{
  "image_size": 32,
  "qk_norm": false,
  "patch_size": [4, 4],
  "muon_scale": "match_rms_adamw",
  "nesterov": true,
  "grad_clip": 1.0,
  "warmup_steps": 3260,
  "adamw_weight_decay_other_params": 0.01
}
Rows from block 2, named by matrix and row number. Rows with one number belong to one attention dimension. Each number is 128 + 32 x the weight over the matrix's rms, rounded and kept within 0 to 255. All counts start at 0. Numbers have three digits each.
# v: attention value (model.blocks.2.attn.v.weight, 256x256), inputs 172-255
# proj: attention output (model.blocks.2.attn.proj.weight, 256x256, transposed), outputs 172-255
v.115:135119108118146166150129112143135106086120163126109121081132153059114143066103151120150181117151101122118176140123132113191091056078160118154074183161120091117077120157105151135085130163071137152086173076136129104178133074119171113141124149140142132095
proj.115:104092173185085089126108137157144181187180154126106161128115140175152141150101152115150127165115128168151080112089158139052172207140194171119113088053121165115126127093118098127109110073101170094129069186079116161133088142166126150077169108155076109134
v.116:144088103145101104116102135173140129137173162153124076075126105128130079095194113167124109091161122141090160112194095129118127183159139144104203142120160135123175083164129145119171177099126136128077149171209086133104100131110146102122087099124156150125
proj.116:102153102149135173075144147132115100106101141095156133185164078127145182188121137086090131157066132126102103182118100141158103184168098099119165138146161102120135131059121146160111120150090112101157069122119136083132081143140106185075111120107121109123
v.117:065120134120140097149116135091162070100112126108138142088106102212144147101139149122106080132173110196128148152078111161184127108127143115110132123146086177134142061116102123144100183111173092119161157109204150114110144182133097134076084164147128144109
proj.117:113154125185151137128116140147167146145100118108135158150099122082115153116118103074181095121083159108137137104136099109018111102150119165130089128150130094056150153120134064137126118096097096111107099148143103143106159093103132061084104093130110107163
v.118:060102186165078129138087125116029150153190078204089116159117203113161099102108131192118134122159158167070115149133123129098088212190137175143039103097156102107110163092122134140131116058072108121130143120107100126128115169208103179135171156097178091143
proj.118:112154149105151068038124135117151128114034125064138107140150128099157192161143133068149109115095124113113107097123115118085128113162132105147123135098125126141161087165126148129105146143184126166140131123160132134119127144141134091126135101148055094102
v.119:132122132169105100110180118155135114065114163101124165074137126094100189130128131147095094115121049123129137194120118104087106178091196106186095138141076139101160145138155176154136113111092094180128150097103135118150147133103115118121131095140147076079
proj.119:156076074139125101134136059145115137142146159145156182159175140120142081122071145152098137108109171154089098082063189094140130089112096100104172151125119167149107154069116092156139144109133122101136073100151114153082099130105170120135141201175150140205
v.120:178146099088119173112119097119151135112121153105133079106139200101157124132069132161125092121134121114084197138173146072122125133136131114101096130118164143132120167133100130084159069171140098127067106150085156138096083102113135170077168208139157149159
proj.120:156120186117197113106124117090119117100131151079151100118071099131172153115178120074117131122121157118146151169148102184205130132118146123110120136107134136109087097150088156091102179099168166146181126081090124161170138179144137142140125074140122103156
v.121:142117117099144101139098108177173148089107073139105139115063124144105138127112128092108136130159119116132113160173148138155104171162159116143087163127127103149136054151173089143121103118130148116068091156127130167109137121108081119158093159149148125140
proj.121:163125179093127177108103119105113151139196167184140100142149128128175118083165186098123072133159109105131183149147088099159115121103174133089138097115160118110074148147115120080138131108106138139138175088140139120115152142124094178082112112088105147170
v.122:131180085149135125107160138161107125082106152135097123138157097085151098151073092104092120145151051142137126092155117073116101115187136116144112176158183105107087109136134105127170153130117111131120119125117073089150124103070175128115168163146183132112
proj.122:152059140151106167102122156144087088148135152117158127126068141125108100079140118121125103126170145115102156186123158148156117123107137146123151156117136149163165136080123167060119120181094151128165120146123112102121156142098136149117111122115096157102
v.123:118107127089191117140163098072149159107106112142111165105127179111060188114105110172181149138113142142134087156111132165137135128090142149199096132110089163115141122101094148131131159170133128069119093165168167098133178150187119100174121111101106119083
proj.123:128129104158056116166073084170197119121154128151118112113120120118183038136096159091134113142165095127119162137157130057176113142160097184101124093117152202126110118149155109095123112134161124121121133112135112183129089120110082151111143173102105108135
v.124:163124146139103104094133112158125149172101199096124116113129116146140166151127112076117152100143120119101148182099155089098096173084144094158043136105121122140147141122096072087164126135113157114081109141119107140102098049114121162159121120133161145183
proj.124:054094115136151089145152135144087075078143141103177153110116138142123075128181155139125157108128183178070093153109112147168191121143076100081155109171150119158107134134115162178083137109156149114165160073155150118166150152116121140142149197134110096145
v.125:183108148152126084151134186130098135080112045160114156123120084100084167106144161092163102148111089061087093081073177112087152110110109148147098136072151099114151113147096152132098159094110079153112135178102083120150078121158114154117104129126101096136
proj.125:131147100133166123132187084120123176126146116120140122137122150104102080113129109120063189073142133134145129163132135119145072102122151142103142169114120142151144080130174081206104119118091195108118169037120072097065205127113118179054108146127113081107
v.126:122187135158087145141067108099090109154136103127151123123155128156109092110068143130153088138094110158107146120105122107185138094126166092144139130161133156120086165128104100081080140114145080122148128123073138171133101131134106178123198171174090156099
proj.126:143111195151164133125096144107195155137121128098134134122102116097171143159126108085140105089143119113178086106144102168123134121121147159146113167098104152098124081142149096137123140126161126122178153117106101119199139148152085100103112111133103136142
v.127:142122114112120118132131096137119188090153091095087103142138143131134086107156109082135166157108134181102145073139177105180121145109161087171092149140142104117112171074135106102111164145105144114109148128122108109094097094127143119131120146165110101125
proj.127:137104139145139086202129124138191166149161136131101167133113137169157100098164180129122123094207179119093138161182097153072182115162161145120118085220127166109164158187149166146145077068120153129153114143138168174097130170137073117080130128124123157129
v.128:135142029154127142119116173185142156096133156161107087177138141126123091153131104096161138140142131165137096122095087115087203095190141171209121143075184144096125204129121163195095125140150111122162124176193161114139134102076094147104138082125104078152
proj.128:096113168123124088152193143103140083125199110123106155175126131116139165093180140115183149156155079103160146141150155161134137163123124048103114131160093162144162145137138086108166134126104134173139139119125105082149088142195187140140122121138173127089
v.129:151097126139143113133159136132155168099091180125164122144096092141142134130170151116131195159197113111128119078096053076122109133088198103134086108104095134112096115093112133131150126102112137119110154150117159154120125131166167110139152104088168154132
proj.129:089104171155088124103156092130129083131150074128091132152097127089150132122141141135105087143100176110121147114115199121125121203132055111137097140147195101111074189158121146119082095120146117121105146135096094134101128124117162153145146198130145131146
v.130:112128085154103155147123078179223183134119129094119135174115112118122126142090152125172182136155116158115155128148186142165094215110095102104134174122175151094135104121037225067100154157126135109140118128108135023116074067094161151140084150171057101146
proj.130:129071093098100147125049116143040156100151190112120178148116216130171098174168115141104057078199092126076134157057115188095088136125153103101090128140133100100195158121113070179094167076110089143159138118109102154119122112171197137124118122105067203125
v.131:169095124106182137113132095131194183135163128131144124093114146165123094120089122206157079147084129166105161154155196136108136157187102111144102103127102244196109155169096140156113150179089140132135158139111161188108106122070125105086118112084091118110
proj.131:114128082109129112101202126173143141110103097159122092148107123119112128162134119098104168138170171085062137101105136121141097138095132133112152155110136098134123144045150153135218134059127134150181185139118114128109097117126105122086196114146108156140
v.132:109123195167080109102151136093146158169112122123119174133194067117103116110086124093126163148141192111160118122201109192170096167133114085066070145088121144095146164092134138134105164159143136105126074154074099130110145120164212140111097117135115156123
proj.132:106165107172111154079093149154092027135141204130154112088083108090098076142144097123079121150143063184081133105094078079115177138146168107132108128075107162165138156176153138127094127097059186121124183128127124142128072162075133133119137136103107154189
v.133:135078154093125141108153143113127179097136150114145091117068184082166184147131142111143183120145152143137084129097138126089136089122156133125106193118084102142111122144106153157129076123168102156177116174138081170075142071095133113145119093147118143108
proj.133:104126130196146208174087139179103087128099131123119153141153112144156109098121129117093157157182112147117096120151124136134167163095147096103168114151148128128127111138086114194142118137100137146087163138147158148091123125165095116075137176136167073095
v.134:140116143175129093107130130151116168101142092099073073133121095103138111136190134089141116136165174095160133118145143203063098141182077099172131076057133174083163168144115169152125075179124124146183153145121116108150101087126109094182151158074127134150
proj.134:145153143091097142111118134123089117110067165148149097136126105166117169110127067149134141176092098128159141094159115111068123148122137141120146196158113123099133167109184099123143141105107089123171127172096141126154145088132104144075144152095127112148
v.135:136143109128113111118102089156155166135148119131127180148095084133177137129114103101137131165061087134154176151099129154143109138091145119113138116133146141062174133122162102166181152125161182134054108081100165128137164085113173156115100131089136184066
proj.135:108079158118121135173087144127156083143174079100194119136141107118109124108139138083153094071161146123071166105119094127147161095107165153151116158123079139134138098154125175093179106093104102100166155125138112102146145126180078127167174122145111153131
v.136:088129130137143127152083044148137152074115102168148186172093164182086069126121177125172155146115082143099103113108112111205188188088145163096050170119093085128103153106130094136111093142105148143099087143152126137154152121110141114125168104137179091107
proj.136:112161100093137098057146123145103118144117113160139088148127146076138166172099123184110105127074197096159090164089143049119050130129102115155135098129183141150169100154136158180146146122167100106124164136104105157122148168178125150143121163152132138093
v.137:097114143103097114097147129118142118120160105125077107080113134102096114110126144151155165088114111142107108158157094143143121179131142137146093150111122100133148123102119102140101115168118117154147153112067191133111146124147143147138127111110119108199
proj.137:122174085143188160179114113118133113094147113140118104137117164157131119141113129087137082173148206150065093098122114132156097123143131115152107158103193094114149101143146122108102078081140132141115096151188154148116106112172129138086141101070115136059
v.138:123067121142115097146114154148106135122152156161153105110137112109144103155140117147149127131114110147115086155142130140099122130135122066019172125131111121158189125139186153112110129118174211122144123150117129113064178127099114152133107097100160133114
proj.138:156150085131123147140090125179153126133144112112157124108099116189141126137099147112119109160113082149134145131110133112161121151124146121161142143104090100109105156150135029123099138201094126144083117146076155131103108095166144138164180116153184136166
v.139:140153088115178132125112154099069147145156040132146086148068116136053093127140118128110082131160131127124098147093098092110115119152145126152116172112119140092115101086145143079134120097093115102115069116118142172151159111135148068187155119154193118136
proj.139:104151125138097120136142103120090186141085120135177136108103146115171145142152146138094135180177094131140159119157078146161103123146089126155148134095096127099138178151152156140133161071155113125155207136151127115078077165150097125114098118138134126117
v.140:121126093123123120109102150122102115139164126137105098090127122141129119090115095134164130106122115120178144110138164170111129150141159113110077103128162093132116131104109160111152114112096123111144117125101078149128140171170113144077106147153170134112
proj.140:161173139115119073081129078141129107123096151145143136148133140137172180071129152108111096130128126155107124196081114117111121111098118114162110134144173139131102117169162078141095136108180135127186141136122142151095111128105120140151125106143132130138
v.141:155094084152163142177196097123125154085067152126130080114109113159169144165173143116190160132163163135127159096158116100106091072141106097104081144103170157122102137099130115111159126162138091128148165134158135110118117169108091117117125100102127080156
proj.141:147108088148046168100128128104119108145126127110170129149094113095146132148119117178121131165121063183167129096110130142108118191114116121127086128110144156088133089119149113109064150074106138126133091150140135128140120088141175188088119104155148140085
v.142:132140152153149140122160106133123120107114099120166162150119160127169117104051113084086111152128114144093088156086114126143137216141148130137084112102073173100148126126147094114132126101151115134162097131151099120106121132169129074147112136065126148169
proj.142:109148112086141088124141110130128099154159085129098163137149136164151171154155143153207157174163104137135145143110148121151080127127126142119153149148103121160155098146177122121125161137145113097114152189104124156149079139106123112106102119166147117117
v.143:139196165154151140149138118108129124139147099127087112114095176125182106095118162171162105114100137130085164151187114142157099125115073107096175127198182151140118158124120125145110168086041141152098118156156163087156159105199176126144129120119061156194
proj.143:074132068081160129116166134103158174133156122133177083154174187152077224161089106075172156156132133152098110165088086131116105149103174133132171134163067145096153143140154055150139082181169072143075134141161146111126117108115163129151135106193155131100
v.144:093128112075127118141113101162177092096102083104123147089119115124126139156104108118204159132199113121140149116115159165113116169164125070155160116133125098120140106053155149078129144134091113114098168134156139152155148134136167175150114130119089131130
proj.144:151187131101190161101180092140121159122161160055165137184128146160151203083144103117101069124165130171114049166094095117151075117152140161162088100125180140121103150151082095157103146080160166150114125096111133153116086132096083118057079134104134111113
v.145:118176143145095130124084117131193152130133233159161120107113108163126114121141126167169083108179036172159129106157140156122159108108123125111117074137086101124139127121126096142135135118107131148110165095138124081120084151174096139103137048103112096148
proj.145:106118110124131093049165120139143086078154035118108155140115143152158097138116055098180103136100223088122170085124193103170137149106120143148160138137132136084105147093128122138133131115119080060112108139134130176154137152068104142120098209183131148172
v.146:101152133122151150105109124124148106085136138102134237127158126107184160119106144088147133091111128090134154099157089122129142113147165119223144128093087160113097109112118100141110127140191157123113107097142144122121174156128168150131104126090099084096
proj.146:052121147106159124112102094143088143100097186175149110139140149131079124126097091117153135146152075201120073125154116126109114069105081126103132115153145180153135122158177109134174103156116118120090153125156172110138136121156128112170147072168123125184
v.147:125153148136191147126149135126154160150159100113193148075109078132148135141066038141147126084098122134176141110144103153096099209106114139115109128202129122179116153143072137174183105141109140142087095120142121131150159156124115106115098117117144147164
proj.147:122138164115057100128100145122164112079130157168140080144145162105107179139158170150123110130115171148100135097098118141122204107068153144142174166092109104130175103131092105167139105177129142161203140156110104113140146121154079111129240108123165122169
v.148:136114158106124120151123122109159150137093105093086089188134161104082152100114096192121111132134137097132165122123078137152117080134127142167128164123155106138147178126119115137124110116102143202103178097084100126170107100112121109107115102131116134131
proj.148:111099146116143106109116124107197134137115145164138135156140109136123087127107122090083146093146184111174153085168121144123139147156128128108112150071122129121147096104151150108091120106159110134170072195097125136129084170131082132137102191113137142144
v.149:089124086137200156097119142147133140109135103113168153155161126063047149210117125118095150079118134087095202105062104155135117160132140148202148120068087192110126148134148177099157121121179126211114127100128122132155126169117144121148113146108167176143
proj.149:063154175090132071149135080121103143098133192176128105139115129167157132091145146153126121156185124137145091109164096151141156067091070167104183121172166189143145167105119092106092104163120114170150116132076152100110117094130143110128157075153143107166
v.150:077170131127136192135138165126112134145161169100134119088116160099081134143155102117116125117149102166107181092194052064165149121136142107103128092124160154170103156154136110132113142112167160084188141132144159120070162151083083131110111164198098135083
proj.150:129140071102117043116170154216113144136094126165105156147146150147148127138122100183123092121142177136127110122113158122171155135131126163105115135141125124126149176145190124171095138176146146105127095120137136091095155134176182052156160107146130094186